{
  "encoder_arch": "resnet",
  "image_size": 24,
  "fusion_encoder_norm_position": "pre",
  "fusion_encoder_mlp_ratio": 4,
  "fusion_encoder_fused_qkv": false,
  "fusion_encoder_parallel_block": false,
  "init": "torch_default",
  "residual_init": "none",
  "learning_rate": 0.0026,
  "beta1": 0.9,
  "batch_size": 384,
  "warmup_steps": 330,
  "weight_decay": 0.1
}
Rows from block 3 of the image encoder of a small image-text matching model, named by matrix and row number. Rows with one number belong to one channel. Each number is 500 + 40 x the weight over its row's rms, rounded and kept within 0 to 999. All counts start at 0. Numbers have three digits each.
After each channel's rows are labels from the 100 images, of 14848, where the channel reaches its highest value: "patch colour" is the nearest of a few named colours to the mean colour under the peak. Only what is clearly more common there than usual is listed. The data: small renderings of single solids in any pose. In brackets: how many of the 100.
# convs0: first 3x3 conv (encoder.blocks.3.convs.0.weight, 48x48x3x3, each kernel summed), inputs 0-47
# convs1: second 3x3 conv (encoder.blocks.3.convs.1.weight, 48x48x3x3, transposed, each kernel summed), outputs 0-47

convs0.40:437492461519486491522538519501491483388456512500541521574521485542543478448488557553529460504511592509498510504417536586457478489468503496526468
convs1.40:518504465482530566521471520483513534544532469476507491520459543547497513518492416459555539535454437492469477490514445386541509462591521487518565
patch colour: white (46); pink (27)

convs0.38:517503469585526539595560507495473447515531448493473513456521508494499501570472465501522445476451551504485472478507506502457571555441545582514451
convs1.38:453460534484438512558480435497489431481521504508534504500540508471486489394547568591495526478446501499393500485501508481533501460546467482486469
patch colour: black (37)

convs0.45:535490468526479492436580491473472514489504545539575453558549482554451464405541530570493499496451545491545517497506487528462520508485554532576479
convs1.45:471507503466523501528468567503473472496510473464446472472513452468494543534489422409554526501446465527567495501495513424529487546494422445413512
patch colour: white (80)

convs0.13:441458513513409488438558516495433443499546506508561491539513453593512522464492464434515504444517539535500530551481504516511535525503549516487575
convs1.13:484459539442442506578460478546508459511509467515430472475520581484431502552478472538509595576494456530520457531525540486479460520483538469528514
patch colour: white (42); pink (26)

convs0.41:518574488548491529477507563509565461520465491517557509521509547542511450527568570577510561466466495509483500417484516533494462471486481450581456
convs1.41:458455516476522469520507506481454519406497506500444471464515446497483564460430430450497474462466485502529462526481395403464544514504494509480477
patch colour: white (76)

convs0.17:510523431626493565487484504558425502540493477502523555527515453461460432551493481496476463484513507466446505438468495475478542441516472455499464
convs1.17:528456414535486521534473500498476458550520494531536518540496495574493543512486448453473492478488466510547468476459463450441449457391453443501441
patch colour: pink (34)

convs0.14:503455518512494542477583561467515501538491510445448451456504507536472442536529481458518493455440471475416467384493497487493429484473543494533490
convs1.14:497446507501483511546512473513523453556604502483471537535480449498473481414439506517489482521492475497517556417511545409486536452521528468564543
patch colour: black (39)

convs0.10:630555496553519512514435524499452449547542463463463517463508493467474427548464466497534511498545498500509520456487503465502442552513506408493499
convs1.10:503512495487526497453489514473425522550463494541508555515525483565497468509488542555528427564488454482448480579427457455429532498480520417466517
patch colour: black (45)

convs0.25:452449425467469507436508520525461487433470501446559444510588499587480518486577490464498488538498462469546553456487504470511450468486526491536532
convs1.25:483477493463460442493503533484498498499565482485420446519474466525500550578436482450547496493449530577525457454459434520495515506489459491520398
patch colour: white (82)

convs0.0:514503429476496513551509522505450422519563509499429514504503485530429559471471478530493534496594538460456513518488530447443451508530445476534577
convs1.0:588474496502504405494495555489444443470445554594470493510434502510479488591480511481490478475459421492449486528514491472506527530472509455497476
patch colour: brown (68)

convs0.36:432502379529497482466450481497482492430543508546506487507501506579479501553528459557565458541570517516529527493500513477534496443438492525456533
convs1.36:469512491439448523466439512470559523480440481501526567480519583500502530521532482481494480509458515576599506523520407490459465500506498442539445
patch colour: black (45); white (41)

convs0.15:429530472469482445479488451455539434497509501563514495495483474532527517417550598556535572488517492458472503592537539493510505481535494551501486
convs1.15:517498492468555538531505551580414485439479513524467521475545528472457511524490423455454496510515559479477515450417441488464432516491501429507476
patch colour: white (33)

convs0.12:526439470543505446500532480475378462588521533497473466514501511599500453537547504481443513490498485455460505467473491468477454474497549436482524
convs1.12:463455421460424483503443423465393485516476503500487518478455510510449494424403502487500508478520478447480509458517495456459478556498519490518477
patch colour: black (80)